A small image denoising autoencoder, trained from scratch: encoder activation star_relu, encoder depths [2, 5, 2].
Rows from block 4 of the encoder of a small image denoising autoencoder, named by matrix and row number. Rows with one number belong to one neuron. Each number is 128 + 32 x the weight over its row's rms, rounded and kept within 0 to 255. All counts start at 0. After the name is the row's rms in percent of the matrix's.
After each neuron's rows are labels from the 100 images, of 14848, where the neuron reaches its highest value: "peak on" is the class under the peak; "top examples" is what is common among them. Only what is clearly more common there than usual is listed. The data: rendered dice on a table. In brackets: how many of the 100.
# fc1: MLP up (encoder.blocks.4.mlp.fc1.weight, 960x160), inputs 0-79
# fc2: MLP down (encoder.blocks.4.mlp.fc2.weight, 160x960, transposed), outputs 0-79

fc1.107 106 [ 70 114 133 191 131  93 158 113 131 152 213 106  95 163 140  76 151  59 114 133 107 128 112 141 159 103 149  95 132  96 146 140 113 120 180 113 153 126 176 141 114 178 117 118  66 157 132 114  69 153 127 149 128  90 162 158 107 107 182 186 152 151 100 187 130 156 112  70 134 101 156 118 105 115  27 132 158 106  89 141]
fc2.107 105 [116  48  84  70 169 140 113  78  82  93 146 142 208 149  93 178 168 121 135 117 124 164 101  38 152 168 141 128 106 127 154 156 134 122  92 188 116 120 129  85 133  97 115 106 112 143 156  85  98 139 145 124  80 156  96 133 104  97 147 154 165 154 149  89 129 149  90 169 153 121 133 112 108  82 163 113 151 120  87 114]
peak on: die with one on top (37); die with two on top (32)
top examples: purple die (51)

fc1.382 109 [ 69  69 145 160 116 101 141 115 122 101  86 146  81  87 151  81 138 127 115 121 142 144 151 172 127 152 114 159 177  77 164  79 176 107 168 114 140 118 107  87 103 102 133 105 195 106 118 108 178 103  94 129 143 144 109 119 122 152 135  55 141 128 124  98 148 163 149 102  87 159 182 115 167 161  81 127 142  72 128 108]
fc2.382 106 [ 89 157 127 177  56 107 119  93 146 110 133 151 150  81 161 141 102 155 115 195 160 102 192 126 117  78 163 100 143  67 134 154 138 169 121 117 144 107 119 162  63 126  83 142 157 137 154 207 132 129 159 137 142 104 144 148 213 182 143  88 130 115  99 125 141 164 172 150 133 132 121  75 124 139  98 135 134 133 140 162]
peak on: die with two on top (31)
top examples: blue die (53)

fc1.137 082 [158 135  80 135 122 157  82  69  83 184 175 169 156  95 131 151 118 101 159  96 146 206 134 106 113 111 118  97 132 107 136 172 163 130  69  89  94 172 133 114 110 156  84 147 111 155 147 115 132 151 128 180  74 121  93 151 137  98 125 173 173 125 125 125  88 174  82 112 121  88  79  95  75 197  98 173 192 152 127 142]
fc2.137 074 [ 94 159 119 120 125 178 137  58  92  94 154 136 131 182 146 176  95 124 145 172 119 199 139  58  98 116 161 157 100 108 154 178 110 118 117 179 108 107 171 146 126  94 111  67 101 149 135 115 168 124 132 170 121 174  95 135  80 127 102 161 100 114 168 168 101 165 123 151 177 120 130 179  81 116 117  58 124  62 121 141]
peak on: die with one on top (74)
top examples: one on top (80); black die (61); brown die (39)

fc1.98 135 [164 164  97 105 183 165  17 144  89 148 136 118 109 130 122 123 108 227 128 168 124 126 119 181 123 177 117 134 102 135 157  82 110 138 127 138 175 128 136 114 137 137  60 113 105 107  94 126 108  78 150 125 145 104 126  84 108 127 158 107 118 145 131 120  86  78 144 110 142 105 142  95 117  90 150 124 101 104 160 143]
fc2.98 130 [ 96  99 146 144 160  48 122  87 125 203 149  26  88  79 130 123  82 119 107 135 129 164 107 101 130 100  93  83 106 135 122 139 108 126 137   4 187 116  80 138 106 117 170 144  80 101 123 123 213 180  73 131 125 119 153 139 136 100 170 190 121 115 123 107 133 139 150 111 117 134 179 119 117 137 139 159 163 118 143 102]
peak on: die with three on top (31); die with two on top (26)
top examples: black die (37)

fc1.514 114 [137 167 144 102 126 127 147  88 148 115 133 191 120 136  98 131 102 185  83 116 165 204 137 144  91  97 112 115 136 134 128 148 104 162 138 150 117 122  96 103 128 143 133 135 143 125 162 156 109 107 138 114  80  81 121  53 205 137 140 128 138 147 170 122 117 160 126 142 139  98  76 140 120 140 109 176 145 136 137 102]
fc2.514 150 [100 126 187 130 144 107 153 163 103 116 130 183 162 123 178 169 171 113 108 158 108 143  97 129 172 189 150 140 135 117  75  96  91 157 117 176 170 134 122 104 124  93  95 105 121 141 100  83  99  85 156 158 125  62 129  91  97 135 104 107  66 151 125 157  55 148 132 107 139 147  80 152 178 179 128  98 166 143 120 101]
peak on: die with five on top (29)
top examples: black die (66); brown die (36)

fc1.69 133 [ 73 132 156  77 120 105 152  72 151 109 133 152 124 202  92 172 119  84 103 113 155 126 111 105 109 144 137 123 105 123  63 163 143 131 147  99  97 165 119 165 147 123 149 170 177 103 124 144 135 119 143  73 122 167 102  96  95  89 134 200 167 114  92 168 177  95 105 146 144 133 132 155 118 104 135 211 132 100 117 149]
fc2.69 151 [159 118 115 133  72 116 144 122  65 102 103 172 149 181 184 154 132 113 104 132 130 177 129 124 143 124 127  96  98  62  74 130 140 175 116 172 165 127 171 127 137 175 129 177  59  91 130 154  78 101 153  73 148 112 154 130  89 141 103 162 119  86 112 179 114 169 183  71  91 141 157 175 154 133 149 151 166 144  77 126]
peak on: die with four on top (27)
top examples: black die (64)

fc1.331 018 [162 128 114  97 111 143 154  29  96 195 130 168 169 108 116 141  58 117  91 142 139 203 129 103 122 123 139 112 116 111 156 162 136 114 111 101 113 164 131 158 149 152  49  78 142 162 155  88 155 175 104 118  64 116 107 154 120 149  90 112 111 160 135  82  93 125 113 132 126  69 135 108 152  93  96 128 174 156 106 136]
fc2.331 024 [127 137 137 164 163 112 110  97 168 120 132 136 120 141 171 109 143 170 112 125 137 148 145 120  17 150 106 194 136 122 149 146 153 141 120 143 132 119 146 105 156 126 203 134 121 142 149 134 129 116 118 108 154 166 147 126 109 112 133 133 137  94 115 165 128 131 123 110 145 144 120 160  88 124 170 107  85 108 136 167]
peak on: die with two on top (38)
top examples: green die (39)

fc1.729 151 [ 95 133 159 185 193  96 100 155 113 100 128  43 123 149 138 113 114  51 125 116 144  67 120 129 149 136 135 104  88 174 134 215  84 126 181 108 124 187 153 136 161 132 160 133 140 171 102 109 146 140 124 121 126 132 155 116 190 141  93  74 105 165  83  85 107 188  91 125 156 166 142 128 153  90 155 155 129 150 144 175]
fc2.729 144 [135 171 115 141 115 116 131 130  63 166  95  97 101 115 122 110 118 134 140 112 122 123 110 140 131 122 114 101 124 127  52 112 145 121 130  95 142 154  86 150 116  76 120 141 158  26  60 102 183 150  86 111 113 123 147 119 115 100  96 154 144 115 144 112 217 111 139  84 142 118 163 171 146 128 119 134 115 174 103 156]
peak on: die with one on top (82)
top examples: one on top (86); black die (53)

fc1.540 088 [163 179  98 140 103 138 123 159 138 112 133 155 136 150  83 176 129 110 100  69 117 154 123 121 153 148 175 162 163  79  75 170 125 111 188 145 107 125  49 135 155 129 135 125 143 157 158  48 113 129  95 160 163 109 113 115 175 135 153 161 127 103  92 149 148  97 143 129 181 110 161 133 154  93  94 107 163  93  36 107]
fc2.540 099 [ 93 199 123 138  98 124 120 137 111 109 116 180  83 141 109 142 171 164 115 164 180 124 155 149 123 174 111 110 118 100  78 137 118 195 169 137 118 137 131 141 109 136  48 136 126 161 113 145 138 131  88 133 109  83  90 126 110 148 116  18 118 144 182 119 111 118 125 108 107 141 134  49 151 129  70 142 157  91 108 139]
peak on: die with four on top (33)
top examples: black die (38)

fc1.615 126 [200 120 154 112 116 146 121 117 125 122  71 119 143 171 133 113 125  96 129 103  80 131 108 176 130 124  84  93 174  84  95 145 106 144 136 108 108 134 129 168 128  59 155 169 108 167  94 122 118 182 131 143 114 104 102 126 115 144 157 132 101 194 144 140 143 142  89  69  86 137 148 120 195 149 208 117 119 129 132 145]
fc2.615 093 [160 108  55 123 111 113 212 179 156 100 115 133 120 145 143 174 132 134 123 176 138 119 152 116  96 101 157 120  64 149  88 114 102 129 108 162 113 120 127 123 129 100 106 105 137 116 191  87 123 116  87 136 103  83 121 117 138 113 112 168 133 185 140 115 128 169 150 122 112  60 157 135 114 149  93 148 154  91 157 165]
peak on: die with one on top (34)
top examples: dice: three (70); green die (38); brown die (36)

fc1.6 117 [158 142 145 122 130 114 148 153 108  80 143  60 170 136 112 208 163 187 117 186 120  69 142 155 136  66 159 192 131 140 101 153 108 146  87 141 107 121 106 140 161 154 135 152 107 108 129 179 117 118 134 125 150  91 107  86 199 170 154 146 166  52  62  77  81 185 191 159 170 115  81 117 149 121 125 102 137  90 161 130]
fc2.6 107 [116 125 148 180 118  91 115 210  95 122 146  64  93 108 128 107 132  65  76 133 108 114  77 105 111  73 183  82  56 123 124  88 111 158 165 108 159  80 133 149 148 147 131 159 146  75  97 102 107 122 119  76 133 115  39 179 162 145 155 103 118 155 162 152 126 150  72  72 142 102 138 109 169 144 125 163 139 116 125  64]
peak on: die with three on top (49); die with two on top (37)
top examples: three on top (59)

fc1.195 110 [149 153 133 115 107 122 141 184 138 123 149 149 166 145 112  94 156 100 132 132 117 166 111 126  98 138 146 160 139 116 166  92 170 116  58 114 119 133 136 133 115  76  59 178  78 124 120  62 125  99  84  79 161 108  98 179 149 112 167 126 144 136 174 150 144  97 115 116 157 119 141 157 194  89 151 104 147 132 184 116]
fc2.195 120 [115 145  95 162  76 143 203  97 103 159  97  78  98 125 159 121 141  97 122 130 145 139  93 104 180  92  85  62 144  87  94 106 133 161 108 120 114 151 114 107 103 117 126 122  76 128 134  67 137 123  71 120  90  90 160 128 102 133 107 111 199  65 113 107 141 132  80 143 109 144  70  90 138 144 121 136 160 126  52 121]
peak on: die with three on top (27); die with one on top (26)
top examples: brown die (35)

fc1.83 127 [108 170 136  73  96 135 136 101 151 120  87 190 100 129 112  72 140 113 116  96 160  99 171  98  45 116 126 112 122 126 148  88 163 168  75 109 102 101  88 124 134 154  91 143 130 158 153 122  80  92  88 172 122 149 147 185 166 117 167 102 152 122 148 149 138 211  62 112 152 136 197 185 121 166 144 104 110 139 184 150]
fc2.83 123 [212 149 108 153 212 122  72 120 135 143 101 105 122 144 112 141 131 106 132 124 119 142 145 111 167 157  75 127  89 110 195 175 140 129 156 146 159 108 152 144 118 107 151  84 132 151 176 147 119  73 120 136 124 153 112 122 106 163 101 173  78  77 112 148  99 193 141 130 117 146  87 113 119  78 152  90 113 105 143 110]
peak on: die with five on top (26)
top examples: black die (35)

fc1.485 115 [ 96 130 178 144  80  99 126 149 107 111 133 129 114  99 116 114 158 116  97 126 204  99  82 103 113  39 134 134 104 171 135 147 147 130 149 123 123 136 103 155 142 125 105 119 133 138 127  75 149 131  95 158 139 153  73  88 213 146  77 109 139 155 143  99 159 114 145 110  83 190 112 105 163 127 181 104 146 100 137 200]
fc2.485 100 [133 153 123 118  48 103 112 104  90 146 188 119  69 106 127 110 105 120 126  71 142 134 152 158 131 106 165  86  92  60 116 103 102 114 102 134 103 144 103 131  89 158 159 176 123  62 143 161 171  98 147 153 127 149 142  72 131 100  75 130 111 127 132 118 139 110 133 173 154 158 138 122  66 112 117 130 148 162 147 112]
peak on: die with three on top (33); die with five on top (27)
top examples: white die (39)

fc1.448 105 [151 157 127  58 140 173 133 103 161 150 122 203 116  77 136  96 108 153 129 118 126  60 110 115  87  93 126 124 151 130 178 131 148 139 143  57 107 130 131 161 145 231 151 187 105 163 114 122 132  79 101 140 110 112 145 120 153 163 180  82 185 144 156 108 141 114 209 129  94 104 176 149 145 144 116  92  98 165 138 116]
fc2.448 103 [ 40 114 125 163  67 144 131  83 158 123 125  76 113  96 129 110 142 169 135  95  93 180 145 103 161  87  57  58 144 200 160 104 140 121 118 159  93  95  96 104 146 113 143 118 224  83 111  95 173 152  81 107 116 133 139 146 108 120 110  75 121 126 138  99 116  82 107  87  95  99 113 136  75 109  99 119 103 100 130 146]
peak on: die with two on top (27)
top examples: white die (42)

fc1.143 128 [128 161  87 113 159  75 103  74  98 126 149  55 149 154 129  78 120 134 174  99 131 132 207 112 120 132 127  97  98 108 110 125 115 192 125  62 186 176 124 142 213  87 161 170 117 130 165 117 139 158 141 139 184 142 113 125 126 125 166  84 111 143 109 137 156 129  81 118 162 155  61 152  83 166 110  98 119 133 112 123]
fc2.143 119 [119 166 142 133 117 134 119 148 111  75 110 176 122 151 160 182 162 119 154 118 149 147 153 148 176 133 129  89 118 181  66 102 192  78  59 131 137  67 105  96  86 183 197 199 157  81 116 150 174 134 152 160 103 136 135 116 106 121 122 160  98 135 119  91 139 116  72 108 126 158 122 140 128 139 119 137 103 146 117  75]
peak on: die with six on top (37)
top examples: brown die (35)

fc1.184 095 [ 86  84  81 157 138 206 165 131 114 127 143  88 116 132 151 150 139 178 158 114 102 186 162 114 122 126 197 112  90 199 127 143 176  97 145  98 124  78 135 119 178 100 130  91 160 186 128 119 144 165 159 166 158  85 112  98 104 116 122 145 120 127 114 109 118  71  82 166 104 124 106 161 111  99 124 147 147 147  81  61]
fc2.184 104 [ 95 163 179 115  97 103 120 109 241 192  89 126  72 163 111 121 118 108 174 153 142 149 145 145 149 142 171 159 173 162 148 165 118 154 164 136 127  80 147 198 152 119  75  72  70 156 123 164 156 124 197 154 115 168 115 126 126 135 130 111 153 138  83 121 102 132 142 156 115  56 120 158 103 102 135 154 176 174 129 169]
peak on: die with one on top (26)
top examples: pink die (37)

fc1.418 114 [129 102 111 128  95 127 148 153 179 169 118 112 119 174  93 167 119 137 127  89 195 106 106 193 175 131 170 168 144 121 117  45 136 133 122 133 169 149  75 109 175 130 184 111 120  55 135  71 112 130 117 145 146 151 133 126 132 163 173 159 107 159 132 113 118 104 141 124  84 144 163 133 147 111  47 137 111 136 201 152]
fc2.418 102 [138  79 117 110 138 159 107 164 163 123  98  95 136 157 105 107 128  84 110  95 113 114  65 180 101 115 138 136 124  70 161 111  96 135 129 115 122 155  87 136 109 130 108 152  94 135 150 132 155 120 171 141 145 184 118 164 134  69 148  61 123  94 174 157 177  77 123 207 109 163 139 188 110 135  58 117 145 127 129 117]
peak on: die with six on top (85)
top examples: six on top (88); green die (48)

fc1.8 108 [123 134 137  90 128  58 117  55 177 102 112 137  93 125  77 178 115 127  86 108  60 161 166 101 126 198 144 112 178 108 100 129  89 137 144 112 139 153 127  91  82 166 142 105 111  83 132 125 132 178 132 135 146 136 146  85 127 137 144 112 125  92 174 182 131  98 144 158 156  66 146 186 144  98 113 164 110  94 175 125]
fc2.8 088 [154 151 160 105 150  35 158 124  75  71 104 160 181 169 114 172 116 100  82  91 108 127 151 135 152 191 146 159 153 113 147 113 137 120 119 169 140 138 134  60 133 121 114 163 135 149 177 100 137  80  98 103 121  83 130  76  87  97 181 106 176 127 122 165 210 140 136 102 215 134 124 135 108  65 148 118  58  77 164 140]
peak on: die with six on top (36)
top examples: six on top (73)

fc1.218 111 [123 171 194  92  79 141 196 132 166 137 127 169 126 184  68 138  98 136  91 118 100 156 134 137  90 151 126 119 170 102 126 108 131 115 155 132 147 168  89 139 107 129 175 131 155 156 179 102 128 139 193  89 124 155 102 155 191  80 114 161 113  84  96 125 116 139 123  94 118 125 134  93 131  41  94  98 115 122 132 140]
fc2.218 110 [159 144  83 118  95  70 185 110 116 158 106 125 172 120 116  87 120 120 106 149 150 139 131 138  79 152 169 122  96 136  92 202 154 126  98 119 130 136 143 100 103 170 145 172  75 149 126 134 192  43  71  99 138  86 138 130  75 132 140 121 111 112 155 102 158 167  96 109 152 139 150 153 120 102 152  13  95  89 133 125]
peak on: die with four on top (26)
top examples: dice: three (60); black die (37)

fc1.653 110 [107 105 119 179 107 136  90 136 147 132 146 140 105  56 118 118 111 171 115  99 123 114 120 149 120 118 102 102 148 129  85 100 123 144 163  84 132 132  84  72 132 112 114 182  71 105 117 142  88 116 179 125 136 128 109 182  81 220 164 119 110 140 124 141 122 113 131 131  93 113 152 165 161 137 192 112  80 107  78 184]
fc2.653 102 [131 165 110 120 156 161  97 144  81 104 168 138 134  96  56 115 113 108 180 121 156  88 134 101 160 105  83 135 123 154 209 100 164  56 143  95 173 134 116 101 139 120 105 141 162 160 140 134 129 129 155 130 165 122 105  99 148 106 109 132  94 110  87 115 121  96 139 117  91 121  75  68  75 110 105 170 111 106  96 157]
peak on: die with one on top (29)
top examples: brown die (49)

fc1.603 092 [ 65 127 116 131  98  78 129 167 114  30 104 139  89 183 100  63 169  96  99 145 118 145 152 115 139 157 115 106 152  83 144 136 110 154 114 161 110 151 104  89 110 126 156  99 127  92 138 152 144 108 126 101 145 165 131 108 180 179  74 142 160 124 131 179 116 128 114 201 104  93 148  98 119 146  98 159 180 117 104 147]
fc2.603 093 [165 152 100 100  83 105 124 114 158 172 117 168 112 185 165 101 202 109 117 106 204 125 203  49 124 134 145 110 102 125 135 151 166 118 138  88 102 111 124 115 136  96 140 130 117 114 116  97 141 151 143  50  70  64 102 175 120 174  89 121 171  95 113 145 147 109 161 104 111 169 149 192 106 106 116 129 143  89 116 124]
peak on: die with five on top (34)
top examples: brown die (37)

fc1.253 103 [123  84  78 164 109  91 107 153 197 196 132  81 110 100  85 154 121  90 138 124  97 140 133 156 135 165 137  84 161 136 144 109 117 131 158 132 110 156  80 129 131 148 165 164 153 144 112 144  73  90 124 133  95 107 219 163 151 198 182  73 124 146 111 139 130 178 152  96 106 131 105 139 117 146 124 154 138 119 164 166]
fc2.253 092 [125 100 162 118 144  80  77 148 119 131 133 116 154 139 139 121 158 169 152 157 169 142 121 150 136  98  61 109  83 112 217 166 119 119 110 143  90 109  99 180 112  72  63 149 106 140  61 129 139 183 171 109 134 132  83 149 162 120 116  65 164 139 132 164 143 171  81 120  82  65 110 135 105 162 137 152 123 123 124  53]
peak on: die with six on top (50)
top examples: six on top (79)

fc1.762 148 [123 104 126 104 183 123 182  90 155 156 150 149 104 159 119 170 164 121 128 157 147 138  81  99  99  89 131 126  88 111  95 113 174 172 157 121 141 114 187 159 141 109 161  73 144  50 147 120 132 137 171 121 166 192 135 155 183 124 176 176 161 114 154 174 114 131 121 119 123 130 155 146 177 115  39  74  86 109 111  99]
fc2.762 142 [ 73 123 126 175 162 174  92 126 142 139 116 109 128 111  81 121  87 117 135  99 150 107 189 107 124  38 130 146 165 122 138 144 139 126 160 157 201 156 130 158 156 110 144 112 124 135 159  53 101 130 173  87 156 152 131 125 167 172 155 190 110 169  99 132 150 160 184 150 131 138 140 135 117 113 120 173 175 102 106 120]
peak on: die with four on top (42)
top examples: black die (36); brown die (35)